python train.py --spec_augment=false --win_length=512 --tokenizer="word" --fusion="cross_attention" --decoder_activation="squared_relu" --decoder_fused_qkv=false --decoder_qk_norm=true --init="xavier_uniform" --beta1=0.95 --epochs=24.9 --decay_fraction=0.4 --final_lr_fraction=0.05 --warmup_steps=220
Rows from block 3 of the text decoder of a small audio captioner, named by matrix and row number. Rows with one number belong to one neuron. Each number is 200 + 20 x the weight over its row's rms, rounded and kept within 0 to 999. All counts start at 0.
After each neuron's rows are labels from the 100 texts, of 14848, where the neuron reaches its highest value: "tokens" is the input token at the peak. Only what is clearly more common there than usual is listed. The data: notes from a synthesiser with random patches. In brackets: how many of the 100.
# fc1: MLP up (decoder.blocks.3.mlp.fc1.weight, 1536x256), inputs 128-255
# fc2: MLP down (decoder.blocks.3.mlp.fc2.weight, 256x1536, transposed), outputs 128-255

fc1.372,205,196,170,190,228,219,199,213,162,156,240,187,232,181,175,192,192,233,201,206,236,217,201,221,201,197,194,180,228,205,165,160,178,194,207,216,173,212,187,173,185,207,205,180,211,221,200,217,171,176,194,176,192,191,195,233,236,226,243,195,210,207,184,186,236,214,167,240,226,180,247,188,188,223,192,197,209,191,205,222,209,192,181,197,221,232,172,216,188,213,213,195,206,225,194,214,205,193,176,203,188,216,206,208,208,209,176,209,186,214,192,204,163,224,217,233,213,214,190,210,193,186,214,203,170,222,157,192
fc2.372,184,218,192,192,184,210,176,181,204,211,194,197,206,208,154,220,229,149,215,196,173,212,195,199,199,191,191,205,203,209,221,216,209,182,187,209,221,247,244,235,213,205,191,190,216,198,214,220,203,229,191,191,201,209,185,209,202,176,219,188,200,239,191,199,196,201,207,215,179,212,196,193,218,208,234,195,190,175,209,194,192,167,213,199,191,223,217,202,230,228,196,198,190,157,233,180,194,180,228,202,206,197,186,170,149,218,201,190,167,204,195,185,214,170,218,206,155,209,189,195,194,220,207,182,215,223,186,206
tokens: "swell" (7)

fc1.88,226,211,176,225,214,205,156,202,170,217,202,213,218,196,179,213,207,197,208,203,240,221,195,209,174,210,175,184,206,192,214,174,257,203,211,221,168,199,217,201,194,185,185,220,176,245,224,188,185,224,228,202,206,194,183,191,193,205,220,226,226,188,229,171,222,230,223,212,195,208,195,206,214,181,183,222,183,185,171,188,221,194,178,204,229,206,216,200,218,226,190,207,233,172,190,199,234,212,178,216,198,182,195,218,196,199,205,232,263,202,187,169,172,192,221,191,187,169,217,219,185,197,200,229,161,200,176,207
fc2.88,194,188,215,176,201,187,202,205,192,151,185,212,192,170,189,193,208,157,158,219,166,208,217,186,185,190,197,224,187,190,210,209,175,157,172,208,206,191,170,205,205,152,195,172,210,168,182,198,236,183,197,189,208,207,187,220,184,187,219,199,210,225,181,195,212,198,172,207,223,175,167,203,189,214,212,220,211,206,171,197,221,212,206,190,187,193,201,216,228,201,189,217,173,216,172,194,208,175,208,165,217,180,213,195,189,222,162,192,156,180,257,213,215,188,186,198,204,192,216,229,204,173,207,227,195,216,200,189
tokens: "gate" (29); "wobble" (19); "pad" (13); "closing" (12)

fc1.336,209,186,159,202,204,164,236,195,181,212,236,195,189,193,216,189,195,203,200,205,193,189,188,182,206,217,178,156,205,231,194,204,215,193,189,205,190,189,237,185,216,193,202,162,188,222,214,202,221,226,206,207,182,215,210,193,229,214,175,189,257,175,213,202,216,223,190,199,192,214,202,156,181,177,182,178,175,221,228,166,229,165,202,185,203,210,196,192,181,205,164,188,176,180,221,227,187,248,209,253,210,214,201,185,224,191,255,218,214,173,171,184,162,214,228,210,206,213,227,213,203,203,216,195,176,182,181,158
fc2.336,193,202,205,199,184,195,195,176,206,173,187,219,199,183,182,238,200,247,203,214,207,171,217,205,155,213,219,189,179,186,249,207,167,203,209,208,152,157,186,210,179,219,190,191,219,184,204,212,179,192,162,201,215,213,216,206,204,176,175,223,185,203,208,198,178,193,210,214,224,205,184,247,228,224,222,221,215,202,202,216,200,203,217,200,205,186,192,221,181,233,206,186,226,189,214,220,206,177,157,194,188,205,221,207,178,220,156,212,198,213,181,221,203,185,188,178,201,210,199,183,183,238,185,243,194,186,228,199
tokens: "swell" (33); "pad" (25); "gate" (22); "pluck" (20)

fc1.228,197,235,188,217,231,187,191,215,168,200,215,211,200,199,207,166,189,171,202,212,216,202,183,193,218,205,237,209,221,232,196,191,196,189,206,226,191,194,217,185,187,203,222,256,181,194,202,195,174,235,219,166,165,217,234,182,166,192,222,193,211,201,176,195,219,200,176,204,188,187,212,232,209,179,214,236,196,202,160,212,172,241,211,212,181,210,192,146,214,191,179,188,197,233,208,178,179,196,230,180,189,217,237,194,231,201,207,215,219,194,158,194,198,223,218,127,182,201,185,188,234,183,218,211,202,236,190,179
fc2.228,185,177,193,183,232,185,232,211,213,180,189,230,213,188,188,202,188,204,197,189,198,216,190,186,196,205,196,207,206,199,184,199,200,221,214,160,174,177,174,185,180,206,237,242,190,185,207,229,152,195,198,192,181,209,213,176,185,193,183,201,202,218,181,209,232,211,217,193,183,209,267,181,224,182,158,200,197,208,202,166,203,214,223,209,201,205,207,211,204,196,195,201,209,201,219,197,237,189,169,173,189,207,222,178,187,182,196,174,189,194,222,237,242,187,206,206,160,210,204,177,140,175,186,218,178,189,158,203
tokens: "," (100)

fc1.565,209,165,223,178,198,180,172,199,195,180,244,193,228,207,204,216,204,207,213,212,202,235,233,207,190,184,191,190,167,245,193,214,182,187,191,218,175,219,230,231,207,197,199,193,216,203,221,196,192,236,191,165,200,210,168,221,203,225,179,215,197,216,221,228,206,207,161,215,182,192,194,194,172,194,163,213,176,217,202,211,185,218,229,213,220,185,195,229,198,206,161,192,193,229,214,195,161,217,201,207,212,199,159,210,169,189,226,187,167,182,203,189,168,226,203,216,192,182,196,220,184,249,210,201,181,185,230,200
fc2.565,202,193,182,218,201,165,185,201,203,194,192,227,180,192,208,222,204,134,227,208,187,179,233,206,182,247,202,200,222,174,214,184,198,200,132,191,163,214,209,188,176,230,193,194,201,207,164,229,187,230,209,231,209,179,198,220,185,206,223,189,170,153,178,212,180,214,197,196,227,196,174,212,196,194,212,207,209,207,195,183,183,164,148,170,249,203,187,190,198,222,193,206,203,188,200,204,203,179,194,211,188,202,201,186,205,212,142,245,214,203,166,202,246,231,211,219,188,180,230,207,172,156,197,193,201,158,194,205
tokens: "gate" (23); "swell" (16); "pad" (15); "opening" (13)

fc1.662,228,186,203,214,239,189,178,188,193,173,233,197,240,226,205,146,221,210,183,212,195,204,188,225,161,192,195,191,210,224,223,180,173,154,187,188,196,172,261,237,225,155,212,207,178,182,221,213,175,189,187,211,203,219,214,210,232,198,211,187,196,186,234,215,184,189,189,174,183,240,191,199,187,181,188,173,188,235,198,178,180,213,194,177,188,211,230,193,163,198,170,214,177,208,215,208,189,202,195,197,217,217,187,208,205,225,262,173,189,215,209,199,212,229,192,176,207,190,197,238,226,196,187,201,185,210,205,206
fc2.662,180,197,230,174,192,202,175,218,179,194,207,263,190,199,236,256,176,168,191,201,177,169,192,191,198,152,195,159,193,174,176,212,193,232,203,186,208,183,195,176,175,194,222,222,200,194,187,191,189,170,180,204,208,210,200,226,191,196,226,230,200,189,189,228,223,197,194,218,151,208,204,213,166,164,205,225,194,210,195,213,201,220,209,186,203,221,166,191,205,195,208,223,175,196,210,201,211,196,194,180,162,209,208,218,200,204,228,202,247,178,199,173,164,216,193,232,211,162,196,188,199,213,209,192,248,196,227,200
tokens: "gate" (25); "pad" (20); "swell" (18); "pluck" (15)

fc1.705,217,209,187,239,208,191,234,225,211,199,209,190,190,216,212,216,195,166,197,186,164,191,191,181,197,174,212,186,221,215,230,202,187,215,149,205,248,249,212,208,193,192,209,189,180,236,214,179,197,201,176,178,202,190,217,171,204,192,198,155,172,173,190,222,208,220,181,211,195,192,213,192,198,202,169,188,213,204,185,175,217,157,210,183,232,182,207,180,217,236,189,212,183,194,205,197,191,193,181,217,224,202,217,217,184,208,216,171,196,198,171,218,170,205,237,183,134,192,208,196,219,158,214,217,188,197,210,183
fc2.705,187,208,196,196,194,212,196,149,154,195,194,208,218,199,187,227,191,223,178,226,172,205,190,198,163,160,209,211,205,225,212,191,230,208,181,198,156,224,200,185,207,207,237,216,180,217,197,193,191,201,190,215,202,188,198,212,201,214,224,177,173,193,187,218,200,191,200,182,184,197,198,223,204,160,227,193,200,186,204,233,206,204,199,190,207,187,223,197,238,184,182,214,221,193,203,179,164,216,211,200,198,231,190,225,227,214,171,179,186,207,220,173,182,190,183,189,221,219,203,206,178,190,183,171,207,220,201,183
tokens: "gate" (43); "pad" (22); "pluck" (18); "swell" (16)

fc1.740,226,193,172,191,173,204,208,179,179,174,235,206,187,214,206,180,177,190,176,231,189,229,169,171,166,189,188,201,205,199,189,194,188,216,182,209,230,189,203,179,196,215,198,203,191,188,215,168,196,194,197,198,211,191,137,190,185,173,217,178,201,179,184,214,168,187,229,189,180,210,210,199,198,169,189,227,188,210,246,160,222,207,238,232,216,245,210,198,220,188,211,174,185,217,207,225,220,197,230,209,201,180,200,199,212,190,200,169,185,166,223,228,191,210,227,207,187,235,232,185,205,209,203,183,185,185,202,191
fc2.740,211,194,239,185,202,201,196,158,210,202,181,165,220,191,204,221,195,159,237,216,237,185,195,226,232,216,201,191,206,168,217,200,221,169,245,220,156,170,202,181,215,193,208,191,197,223,188,206,179,204,221,209,233,170,186,210,186,203,197,185,185,212,195,222,192,211,198,183,198,171,206,204,234,171,177,178,216,229,178,215,198,197,182,210,231,171,198,190,215,211,224,213,210,221,150,222,204,201,214,216,191,211,195,190,218,203,151,185,176,187,164,194,228,224,209,196,205,165,216,205,206,188,240,148,194,200,172,212
tokens: "swell" (28); "pad" (25); "gate" (15); "wobble" (14)

fc1.762,209,194,184,195,231,230,224,225,203,163,202,207,208,216,165,178,175,195,226,227,233,208,212,245,189,211,192,170,177,217,195,197,234,203,221,231,206,203,194,178,172,182,185,184,183,192,181,181,225,206,193,182,182,208,205,181,224,181,164,191,194,184,203,211,229,210,176,193,191,206,175,178,194,186,198,189,230,199,186,220,229,184,194,220,212,187,218,207,217,205,213,229,189,207,216,194,171,212,145,165,247,177,176,245,182,182,185,232,194,164,248,207,193,188,197,195,183,209,229,225,234,183,219,246,173,198,209,185
fc2.762,206,189,207,200,226,189,210,217,181,190,209,189,230,209,225,204,187,190,185,185,201,218,200,160,203,205,220,201,186,208,174,229,226,241,219,172,194,196,183,198,171,184,194,195,178,174,183,214,188,184,199,207,225,229,198,202,202,170,205,195,181,179,192,168,225,216,192,204,154,164,203,225,244,184,190,201,192,204,216,199,206,184,203,191,179,189,183,179,204,191,223,190,206,178,186,219,206,215,202,188,152,206,187,193,216,190,215,224,210,179,185,224,191,214,215,225,179,176,202,198,211,212,219,203,214,170,238,155
tokens: "," (63); "bass" (22); "resonance" (9)

fc1.609,239,206,194,216,181,160,191,170,203,194,194,175,207,198,188,178,179,212,217,169,224,221,212,207,198,193,240,194,186,228,234,233,147,215,209,207,240,176,209,176,200,210,206,168,188,190,206,177,211,204,233,156,246,223,209,168,200,195,222,258,208,180,192,190,228,190,196,199,258,220,209,224,188,184,210,211,201,204,198,227,199,227,181,208,201,163,226,205,236,199,156,205,217,225,182,190,222,191,198,179,197,184,200,220,204,165,188,209,177,203,210,202,202,227,177,215,224,218,200,216,192,206,170,223,212,198,190,191
fc2.609,204,187,177,205,208,193,209,188,196,194,179,203,165,210,249,205,188,202,203,223,214,181,166,206,177,234,208,189,188,201,182,183,181,199,183,186,208,196,257,176,181,162,190,240,225,237,195,204,200,167,205,213,217,203,150,173,147,195,230,228,190,224,190,201,178,234,175,217,224,202,205,169,205,193,201,195,197,170,219,201,197,197,189,240,192,193,217,172,190,217,216,213,201,220,177,176,209,226,182,218,181,197,191,201,198,217,197,223,215,200,174,196,183,196,207,182,204,210,231,213,247,217,200,212,202,213,207,201
tokens: "," (78)

fc1.219,202,198,182,201,210,194,202,225,204,182,205,190,215,208,163,154,192,239,209,184,215,219,176,200,190,189,207,198,188,241,245,208,204,171,229,253,183,215,230,187,208,192,206,195,198,189,181,191,206,206,181,225,177,195,182,203,202,164,173,177,218,208,196,184,214,198,196,177,250,194,167,215,172,201,184,174,209,205,165,212,228,184,198,191,183,192,227,207,174,199,193,170,177,233,187,235,211,224,175,186,191,162,190,233,214,178,255,210,211,171,207,211,224,200,207,189,200,175,221,204,187,176,201,216,210,207,258,211
fc2.219,233,202,200,194,171,214,216,203,194,201,181,198,214,180,209,237,162,172,205,201,182,179,211,147,205,206,190,187,179,212,158,202,175,199,164,161,201,166,158,182,196,172,178,171,222,206,201,197,190,159,208,182,221,192,214,208,212,211,193,177,188,192,189,182,187,224,192,218,196,207,166,212,155,210,169,209,194,196,214,218,194,223,207,216,178,215,188,211,178,192,209,228,178,207,212,183,196,212,243,230,212,243,217,184,203,209,233,219,186,210,211,212,216,180,187,199,205,221,201,210,199,240,204,185,174,233,187,186
tokens: "," (100)

fc1.262,200,217,181,182,244,154,216,210,184,186,188,198,200,167,219,165,196,201,162,196,224,200,177,198,189,230,215,199,205,215,172,240,174,166,197,216,208,221,186,193,202,215,211,226,177,209,231,200,199,240,218,197,153,199,211,174,183,178,200,152,199,192,192,202,214,178,190,185,190,174,207,220,212,193,210,207,237,190,179,170,213,236,207,215,204,247,201,181,206,188,182,203,223,227,194,196,181,191,209,203,190,177,222,180,208,199,185,205,195,176,163,177,213,202,170,191,192,200,194,218,205,184,209,195,195,210,205,182
fc2.262,194,210,204,195,245,213,246,230,221,210,176,233,217,197,187,190,184,194,199,175,197,188,207,168,194,183,200,207,211,211,181,216,188,218,201,183,190,175,180,202,190,230,236,221,202,184,199,204,171,169,216,182,171,179,201,174,188,184,198,199,216,211,186,221,224,215,207,193,163,202,274,183,200,189,175,210,211,225,201,192,182,230,218,208,186,215,203,196,219,209,186,190,178,229,203,177,229,194,157,180,181,209,233,191,192,170,186,169,204,198,218,234,252,200,186,206,152,193,217,170,137,189,201,230,166,175,187,208
tokens: "," (100)